Weights of a small contrastive image-text model.
Model: 32-pixel images, encoder arch gmlp, encoder patch size [4, 4], encoder width 192, text encoder width 256.
Rows from block 6 of the image encoder of a small contrastive image-text model, named by matrix and row number. Rows with one number belong to one neuron. Each number is 500 + 40 x the weight over its row's rms, rounded and kept within 0 to 999. All counts start at 0. Numbers have three digits each.
After each neuron's rows are labels from the 100 images, of 14848, where the neuron reaches its largest size: "top examples" is what is common among them. Only what is clearly more common there than usual is listed. The data: simulated stained blood smears. In brackets: how many of the 100, against the usual share in percent.
# u: gMLP up (value half) (encoder.blocks.6.mixer.u.weight, 384x192), inputs 128-191
# v: gMLP up (gate half) (encoder.blocks.6.mixer.v.weight, 384x192), inputs 128-191
# out: gMLP down (encoder.blocks.6.mixer.out.weight, 192x384, transposed), outputs 128-191

u.183:510489531509513537489492514516503536524532477505437470583585386557538507496524448469513550447483483521450498513501534520474466501537488462462425508592511529558582542471478513492494521531395489
v.183:584463422462431578433478444518418423502514589499514506505432493514461479457473535558535509534501553476480466531543457568558500559528485533503497539498461509431516450472569555519458524519598513
out.183:477439504518551486576594483493572450459486413520579542500512523498540514496504522463508468518493474515539469502567569478490514493493566449557453461479481488489502450581500527500441462480485401
top examples: round nucleus (97 vs 14.9); teardrops (75 vs 14.2)

u.365:451482496446472555459505551481455472538506454511504475514413448508512480482451504528487513557474574566527483513516459470439507520471504455493453511521507576439465422483490513531490502518466465
v.365:508522504521482465475425489484452475469498514541499578518531469528424523559494549519471504504535549471451520510521456485463458587490503505461518448494552543508517492503569532447413473538446476
out.365:477504473438516509537505509510496548463576496470522539513529485472527509506513447483483635450511452549462530502515488448571513488463472530523474471455533557517549439487439530506492551521366487
top examples: ovals (89 vs 14.3); two lobes with orange grains (87 vs 14.1)

u.10:512498483542500529428517466473455508480437484440475450539507515556530549503423513486467475477427538509477446500459455446533571561493602557523509458531491450528516443477487453524534415510500454
v.10:554555423551477492580473531498528519540501473446505503463525519509522431545510616461495489522516485510511524511572494455493438526585525521437509528499500519455488518515462510548561516479481538
out.10:437498488450489469477459496503500562603546455521532540403544467451462462455478479480511588444492514496496500503507574520457472499550400512538498473484469486542500541522482490463434534522446482
top examples: lobed nucleus (100 vs 14); teardrops (100 vs 14.2)

u.116:527546517562513520539484516523586465486449472510489428529457524485537506480497505467524428584526441534538511534430549537470525468484495400545479467525470455554506556610566474532493453475512533
v.116:562535556594587475546464432473554502512520463468451483510548506452520542532492483451396458504510463440479558546430511480402507526500554555514526468506537490624507562502419492530486424552458491
out.116:469492456490464553517528463536518470516471501509491464631431556497395462494467575517517462507471531438532439447483498504539495463530578489424455530537490515412447539490549461545534410491598583
top examples: ovals (100 vs 14.3); band-shaped nucleus (67 vs 14.3)

u.273:448519455472491525465520485454454447553539456570536455482458454490614518540438468452435523473451510551468456530424517447537496498477501473507459515485481501499498601511489441429502526555440498
v.273:581504512549497537540524499474564536586507490504481408490454522584484496491552509605547464549533498463531503499524531491481498493450585525457523473534477499489444495460539512601539436484526556
out.273:483471485448519491497544480515513482501480391453600484509504355474534505504528435471478582511468443481476476536465558525540509428540463518463478525504538466484511567543456440471505545493393496
top examples: teardrops (100 vs 14.2); kidney-shaped nucleus (93 vs 14.4)

u.210:507467554506561540472495495477492575487519425503463450602478531523542523498401504404429491520480520545453467572471539514531556522512550540508495473488532463496509531526482452517526496494494498
v.210:482565470524512492517437504482527519514496508486530491463528439484450463482531550546474492549579438523497569513520501503467491491562463463446482374567522481511526510562429463476471454486494539
out.210:531472491531492490493447446476518481493501452473537542433631490517494492495539506516494574495473481526543519538478525484492569520506514524512544441446503512531532557527481495479500444469348518
top examples: lobed nucleus (97 vs 14); teardrops (97 vs 14.2)

u.153:510486543516519447478470504557472447519414454492544532414506502445565552586504461483518497485515450488500490597439496593510501477487473500492527533527500439549545484537466483521548461541491439
v.153:517546489563430520524500521503545500493531549517425517475461593507480471495492566479524412477557513516491547494575460463468516529529537493436534567487448551472461447471474518492525504510536554
out.153:452570395479494516575541543565544479478480474524435518523480521514514499488537601477495472499521458559521553438533501431542507569536504415497500538551503501525458443535524490442444499591511520
top examples: round nucleus (98 vs 14.9); target cells (48 vs 14.6); spiky cells (44 vs 14.4)

u.200:505507514493509485572440497498486529499517540529449538459497598510515470499524487462501515496494538490456491477575474470549529544569552524445446576506576580470440432457519527528540468499512536
v.200:509538502572517463498436449426540491520449546484491478450521525490493510532511519509447450549588484490524514538447497547437505462421537486503547464492502476539496531563527487465496514477501507
out.200:551456539529409498541472514449474506537544581479406537620532537479479481545487594467445464477495517461559490513477448453533529526503560501491490405555518527493457485453509524509496416472549496
top examples: ovals (100 vs 14.3); kidney-shaped nucleus (80 vs 14.4)

u.181:512482495425425468569511484488505493564536576528520509508482477522483508571468512507470546495520589514562479436511447533460506491445556494562468496503509519534511457446563470470467573577485490
v.181:505594483526486482561525480467545486497484507500427411525505542504489516530541545519528422525542439500581475500435493495513486430506518487532498495547476455538464477539526514497520434518601526
out.181:499453458475502474473534531450480465514470517513545528528450503561479460548529510454476629541439489503487474506478522483561504530531598494489507499541490517471462462477538493478587429513549499
top examples: small spheres (100 vs 13.9); two lobes with orange grains (38 vs 14.1)

u.382:462450490419480570525617588472536514509556478521556505522453494473530524494513490442526476440483532551451454464474574532560434475502507499496466536474485536440456453484494504462564504536478488
v.382:602519438535463487566474519555499516481513566418451497533497560538463467430530586506549451478493508456540488450532440498545447538524551530461539480542486533467417486477566552500526474496604558
out.382:491505435477511435466493488558476504550544401470583480455562408454520515503521412501492569540481450492570422557440513542531514458538485528481536434466547460442555562514488426475440510480390478
top examples: teardrops (100 vs 14.2); round nucleus (98 vs 14.9)

u.311:493503494484475504454419537573459448516586460539552555506558426385570515436466497549538569496446546487463491564511516461527501454528464490537506604416512473452542501467512482488502514508363485
v.311:516486545502580548483469504482539555488432485498508514464482420519471477501523468560398542552539460481499518554500535519465529468444535502455565491530597401554541549500448464531514416536459516
out.311:480536436522503513568555532602525487548468432511489470530476543541516465505509542499486422478485477479526524509498526475547478466469514494448500442569485528486447468560523481480418390468599568
top examples: teardrops (99 vs 14.2); round nucleus (98 vs 14.9)

u.256:530472512469483590524532419498547542557525355469517486529450503532523554470450461467504470453455479565507458559472489427539506495456468566489452526514536492502529460469538462536572532489470483
v.256:500550461557433506515506535529488491498523539521438427507500561518477487428527663527531481407514498555518595492551477468475498497581520477504470548549426526439485485535473588485469511479560511
out.256:555482439485513415473569489348474475465498502530494462443541506526504476496487484506504498463460553510506490547531510517551559625481447511536513452439476550444572485447541519450499626483477481
top examples: teardrops (100 vs 14.2); round nucleus (78 vs 14.9); crowded (65 vs 40.2)

u.164:445508570511530520458526546453456520540535393525500471437557479565561540465477425442504491490437509523460498508513477441488511567496450458421478508549477533511525514498473507467492538563445541
v.164:495494540505567521516517482447523498503433492552515531439524547582509512473378457413466455519576587529457479567543467508542547548478533534429523406536532497499515471480490454485532461485546517
out.164:504452478479577440488479536475495552499498388479585463496470490514562511527543421572540555546525460535499475500439519511463429483482479504546519478498450537428510502480561486482452445442493458
top examples: round nucleus (71 vs 14.9); teardrops (66 vs 14.2); crescents (34 vs 13.9)

u.343:561471536468490467491482452457470450539460390513520466526509514413590503598506462472459504494485495587512487587470484530514513536526454569417591550451484488487480451490444509489514512503453551
v.343:522448474498408564493594553531543466509463448458523460604449541514472492461501527490532473474485476524507515489540461521525572488481528468442497571500447476433436465508529476539601469469579507
out.343:476501522454497528468548529595492538460562341495556541526497393488568526528530441508457600438475474511473520474499495514479479469447483469498460598460493513503520514500487502502485534539423416
top examples: lobed nucleus (97 vs 14); target cells (89 vs 14.6)

u.261:479513444536492511460559515466472486487434586528521525544507479427557513500465547518451512504527523518502486524570445473496545571445496506558465468481477479536530472547543476488472443501541451
v.261:539529458560504550535495494454587499487483498483510424487489498488483502529544562531539502532513456458533540504496553470522455486570487461540509510525450512495503484555495475450533486442578452
out.261:453424562473512472433520496530567493365506428546574518429450446473611469478498463525487496482488495516492508520526528532512523518489488484545520534562474495467507516608451508482546507486505577
top examples: small spheres (77 vs 13.9); kidney-shaped nucleus (43 vs 14.4); no large cell (32 vs 14.4)

u.289:409441495517441521508575552411429508503614440545465465490490520563458529482495480504513439501515564492498526523490518481537493481443466555433470392581461594485485492463488467438514500572524534
v.289:641479439537511510522512490566483499457545471489456495465448572459486441522503489471567383490461502476470467523537493523563518540519598494503577505476506498451464478452567501590485481478560544
out.289:566472501499565467443487446568549514475475462463524569525540449494551533501522450498470488496534470492429483531494472490515472526528472489558474607420562466517461510520478525490591611521468443
top examples: round nucleus (100 vs 14.9); teardrops (82 vs 14.2)

u.237:528514575518505449537478472572492461540475511488482514451506508511513539528517461605501416515558502515522485516514555556420477511497478545450506559531512523437453453536535518557453477543569483
v.237:503525518532489417505486451460481490525536529535505567489587505501463520566536505557428515510502510431545507489448541530457441484463500579508532488496577488556511514513413573469398467546431504
out.237:476457490554497511504533516426559485522466493459413503529478462505495442474436573520474475541482541483571564525524492458552562508486522457434437515544342496505464503471585474530545496541568482
top examples: lobed nucleus (100 vs 14); target cells (84 vs 14.6)

u.21:506516564567470361551529493423549529521525528586463535450455470569501495450516518483457432456515530508490559436497518434450468556447502499537471471503480529534521466481521435444468620559593541
v.21:489457474444506455558499489503432551505500467471526502509522536533495508482469469531516415491547503494469529507577462553483517541474524469444519474598478468455581481527550522515502463513590504
out.21:523444562568542468494497504414451524483448482489570564481558471521477518504465380483464441552519447576453493453517530503510464533468496441521448465460511512555558528432527453466438462473495487
top examples: round nucleus (88 vs 14.9); crescents (51 vs 13.9)

u.92:438493484473450556537519558479495516561524463526506488539524480475536523533448453458521459588416488490475472478478497517462543515535478515509529474492507492499480493506513430517536500447436611
v.92:571500476620485548571480514489529546522436463439474521500447502561478442498549490524482438514478486482483514534523455516525515451527529502444488496545539434497479534561474498570487469471529568
out.92:484485422490478484405538509551461553480531441493556478451515440554498548473481504533475556462486464482524488486527509529554569493524460460521537495479458522509569514433488497479548590575431436
top examples: teardrops (99 vs 14.2); no large cell (43 vs 14.4); two lobes with orange grains (34 vs 14.1)

u.71:543537414519461462536438481475493498497589468455446468500499563470483523491529538490472506458449518494527518542488559409484453483563487571460495501517545556495459538486465509487479525434485556
v.71:528494513528475526544543532503573484482436534520490480504443536521488467500528532489553400520564495508489514510535473532525546485431535467407513484560444439422461406550612505519526452475559499
out.71:521488438527516456507419419447440525486588476469420553525594528466512557494497489519447520468477540504526514520522488450458484545570510552502507453504552558537533508409425525494436508498452504
top examples: lobed nucleus (100 vs 14); ovals (72 vs 14.3)

u.40:478475467439505513470468521489463505500514525476511535541536459462502478543503443548541517426457500465538433530488562465545515466486449555516509502465586490532549437487533469394549547471449476
v.40:569532471508477494580517495521479487516541435483462484442530544517484514418496454474559484429462467526482530477547418511518420527461461474518448509497470549553480456582553606497514604513441498
out.40:478532490513489496421524501488528461537511604508420434524465507512426464543459589456564447568530528432540488543469486523476466544586475494479510483504428471407434493508482468515509562492479566
top examples: round nucleus (75 vs 14.9); small spheres (38 vs 13.9); ovals (35 vs 14.3)

u.97:479511503530433515579517468460510524475433523436413544575507487529469493506553550510532506508531487498502467488509448546486493479477478547471457406517564532430506432556533565482529463491565430
v.97:563523515524529519474530507556569469484420413515461524472475511525525478520567429506448476494469440464461562541489513522498574476453478479416524525553504423496500539523464439583497394571478572
out.97:476531545530508414471470467507503426562426529504517461417571479517625465511483539500524392513514469468488494510439520571505477483511454480458546534514502494519524479491530468493557531512514471
top examples: round nucleus (99 vs 14.9); target cells (55 vs 14.6)

u.35:499463509531504515419563524542558504465470531521514499506474488496468453514524406497479503543440458507458446441455597538533476449507583542521537536479522429472478587488481448514520475538510454
v.35:578545548528528481473491495508518522486459501533471517450546468465474422489537488548498516518494515400509563474437583519453486470554528497474512466528563430508507548557478425505448397518485467
out.35:528528474503529460488445465433520454484489506484556439538578527471501481521493484526491529531432441476499419577443473489554509537522530566481616565441474442519442567432528511531501490498492488
top examples: ovals (100 vs 14.3); no large cell (100 vs 14.4)

u.98:474501505460506469510533481514460497496474464502488541526474457517541521517405454484522525545497456464522505493474553507461541445448476601538521479504582460476526567464493479537476494517524503
v.98:538572474537494435548474489448529483575485482541522407488491542533498485527583558522493481526525510474536495494487540451482471522610481524525506506571476476480449495518465427555533402475540535
out.98:514491495460520490437447441511489592522487502509518523468476581532465478492494503486541536471526529481513460510468511519588513541554466614482571573461480429622530504446522434532569571539398497
top examples: ovals (99 vs 14.3); no large cell (99 vs 14.4)

u.213:529522479469477488507468451533468485459575447449541485567525504434520532486445502593461558543493522526497478548447465477526488553475479607554568522438510438522535560506527534437516532526400435
v.213:460440487510512537542559495546547549470536508520578574501390516563445504443517402520549527490515498486518510476504531463506520475520543522481440545499512486415461441475556495565537483534483476
out.213:536473461520534567542511512456501447579442415476535465539546538504573483486448571470457474489505484505488505437505508464520490504520537464477494566555428501522483501571493479510533402470581531
top examples: teardrops (81 vs 14.2); round nucleus (53 vs 14.9); lobed nucleus (32 vs 14)

u.115:549515506462489496461550481509500544463536475479503456565508539478509516518426548420436541503395543525507495474461434498529436579517540530551497471478536532543502583449543515564484489500519456
v.115:472483516517485571539478559546504546542526504472446502491485508589394498422510534530496517459502495473507541407575507453487529489537528433459404532571498529496499533462508472495492466493515467
out.115:559514514509524518488499453461485490439516598489453540555497610531466519514494480492473506509471536492513489527512472497509521547447525543503545528456508470509526420433530539530551510523537465
top examples: small spheres (75 vs 13.9); no large cell (53 vs 14.4)